From a checkpoint of a small encoder-decoder audio transcriber: 7.11M parameters.
Rows from block 5 of the audio encoder of a small encoder-decoder audio transcriber, named by matrix and row number. Each number is 50 + 12 x the weight over its row's rms, rounded and kept within 0 to 99. All counts start at 0. After the name is the row's rms in percent of the matrix's.
After each channel's rows are labels from the 100 clips, of 14848, where the channel reaches its highest value: "loudest" is the band of the loudest frequency at the time of the peak. Only what is clearly more common there than usual is listed. The data: telephone keypad tones over noise or synthetic speech. In brackets: how many of the 100.
# c30: last pointwise conv (encoder.blocks.5.c3.0.weight, 320x320x1), inputs 40-79

c30.204 104:60 53 49 74 52 38 42 40 42 39 51 52 40 50 54 48 40 69 61 58 48 50 76 45 50 51 48 54 58 44 58 50 47 44 52 39 65 38 41 50
loudest: 500 to 1000 Hz (55)

c30.220 105:46 53 56 33 46 64 40 46 53 43 38 52 56 70 55 49 55 63 57 45 37 42 48 44 66 48 55 65 42 56 47 57 50 61 54 33 57 60 47 58
loudest: 500 to 1000 Hz (50)

c30.89 113:34 53 53 46 50 46 61 50 47 29 46 60 35 34 50 61 41 61 65 64 53 50 51 28 45 63 25 51 62 49 49 40 57 34 51 51 71 75 40 62
loudest: 1000 to 2000 Hz (52)

c30.302 121:59 48 66 61 47 47 58 52 66 50 50 54 44 43 47 52 48 75 60 49 32 58 56 37 46 65 45 55 51 36 65 52 55 59 54 61 80 54 46 48
loudest: 1000 to 2000 Hz (51); 500 to 1000 Hz (47)

c30.77 108:60 47 49 26 41 51 27 56 54 53 44 51 29 46 86 47 48 50 48 47 44 48 33 51 48 43 46 41 54 52 54 55 58 67 61 56 63 63 36 33
loudest: 4000 to 8000 Hz (30)

c30.218 098:51 67 62 56 45 50 48 45 46 55 49 43 52 39 59 50 39 21 58 60 52 52 43 56 53 41 72 61 33 34 33 45 72 55 48 67 44 52 58 34
loudest: 1000 to 2000 Hz (48)

c30.16 093:52 36 58 69 51 35 39 42 68 43 52 65 57 55 57 46 59 51 32 44 52 50 49 47 49 61 38 35 58 41 53 73 49 52 49 52 46 56 63 62
loudest: 500 to 1000 Hz (58)

c30.185 093:53 34 58 50 65 33 40 53 51 43 49 47 46 60 39 42 52 56 71 43 73 68 62 48 51 51 62 45 63 40 40 43 37 50 49 51 70 27 73 42
loudest: 500 to 1000 Hz (52)

c30.135 088:68 58 37 37 49 59 57 69 43 65 50 42 38 49 40 49 37 51 35 79 54 53 54 47 68 52 54 61 40 71 56 44 50 60 21 45 58 57 68 56
loudest: 1000 to 2000 Hz (58)

c30.94 125:40 55 59 46 59 50 54 51 51 40 51 65 38 51 37 44 43 58 39 41 62 48 74 34 15 45 42 49 66 57 61 39 56 57 26 51 56 47 58 43
loudest: 1000 to 2000 Hz (51)

c30.179 098:45 46 43 65 59 58 34 50 32 42 52 42 74 56 61 45 46 38 56 54 45 38 48 48 37 52 71 58 65 35 49 51 60 58 51 41 36 32 59 35
loudest: 1000 to 2000 Hz (52)

c30.290 096:51 48 68 59 41 42 48 65 43 38 44 55 54 61 34 27 37 42 58 48 48 48 41 51 41 66 25 42 36 48 20 43 58 53 71 38 96 40 52 65
loudest: 1000 to 2000 Hz (53)

c30.116 099:50 27 57 55 57 36 45 63 69 48 47 48 38 40 46 55 37 56 38 68 64 37 61 45 45 59 99 45 42 69 40 57 51 44 65 55 70 72 99 46
loudest: 500 to 1000 Hz (47)

c30.187 139:51 41 54 47 48 40 44 50 52 51 41 49 44 32 61 52 49 57 48 39 40 42 49 32 29 42 44 40 50 51 50 46 37 56 59 53 50 47 50 46
loudest: 1000 to 2000 Hz (52)

c30.37 114:57 50 30 32 56 39 53 57 56 61 54 60 40 66 28 46 45 56 52 53 54 62 49 46 33 46 14 62 37 44 49 38 48 41 59 35 60 38 77 57
loudest: 1000 to 2000 Hz (67)

c30.162 088:57 47 64 40 50 64 40 70 70 62 34 62 80 52 55 46 38 62 53 38 60 54 64 38 70 31 30 50 56 39 66 31 43 45 61 45 62 59 50 57
loudest: 1000 to 2000 Hz (51)

c30.6 103:72 37 39 53 69 33 18 61 31 66 53 48 60 59 52 56 53 40 64 43 62 38 48 65 65 25 33 46 41 51 65 44 61 69 46 31 52 35 52 48
loudest: 1000 to 2000 Hz (52)

c30.315 093:34 52 43 31 54 56 41 63 41 34 54 59 56 47 40 56 38 53 45 40 28 39 56 71 45 70 51 53 50 53 81 55 38 57 50 36 41 50 30 68
loudest: 1000 to 2000 Hz (50)

c30.303 097:49 64 69 57 34 47 73 66 74 53 49 55 52 38 31 57 58 50 46 37 49 56 57 53 29 58 48 63 61 67 44 58 84 62 51 31 63 50 63 56
loudest: 4000 to 8000 Hz (26)

c30.161 100:64 37 47 50 53 54 30 48 57 57 45 64 51 44 40 48 68 39 67 48 47 50 50 63 28 41 45 40 38 65 48 56 58 53 46 23 67 54 48 54
loudest: 1000 to 2000 Hz (52); 500 to 1000 Hz (46)

c30.280 101:39 54 50 20 55 46 23 55 45 45 49 47 61 56 64 49 54 65 51 53 40 58 23 42 46 50 43 58 40 43 56 57 54 45 70 68 68 47 56 52
loudest: 500 to 1000 Hz (48)

c30.122 088:47 39 28 53 40 53 71 30 67 67 51 25 51 75 39 39 40 43 45 45 57 74 48 81 34 34 64 55 53 68 84 46 50 56 45 65 96 31 50 43
loudest: 500 to 1000 Hz (50); 1000 to 2000 Hz (49)

c30.294 096:49 31 58 47 44 55 34 68 51 38 75 53 52 52 51 57 70 38 63 35 59 38 49 30 49 56 80 38 50 67 42 55 58 48 51 34 74 39 36 37
loudest: 1000 to 2000 Hz (50); 500 to 1000 Hz (46)

c30.79 104:45 61 69 37 51 52 69 48 31 60 44 43 50 61 46 42 54 40 48 33 60 40 47 41 51 54 27 44 50 51 56 32 54 50 50 55 70 66 43 48
loudest: 1000 to 2000 Hz (49); 500 to 1000 Hz (47)

c30.31 118:41 46 49 38 65 47 37 49 45 46 48 50 40 50 64 51 30 38 49 50 64 40 49 51 52 54 36 58 43 59 56 56 58 43 63 45 49 55 51 64
loudest: 500 to 1000 Hz (51)

c30.207 104:45 49 31 58 41 66 51 45 54 67 54 67 64 46 65 34 57 52 75 55 51 65 41 40 58 42 63 57 64 66 65 31 44 37 70 46 46 47 41 59
loudest: 4000 to 8000 Hz (27)

c30.1 100:55 55 59 36 33 80 50 53 67 42 51 39 54 62 68 50 53 47 62 53 53 47 39 43 33 57 42 68 45 51 48 41 68 59 60 57 49 43 55 41
loudest: 1000 to 2000 Hz (51)

c30.36 101:55 58 63 74 61 53 32 39 36 36 53 71 34 52 70 50 51 45 47 58 39 44 54 58 54 48 37 52 52 46 49 88 56 50 43 46 43 54 48 49
loudest: 500 to 1000 Hz (54)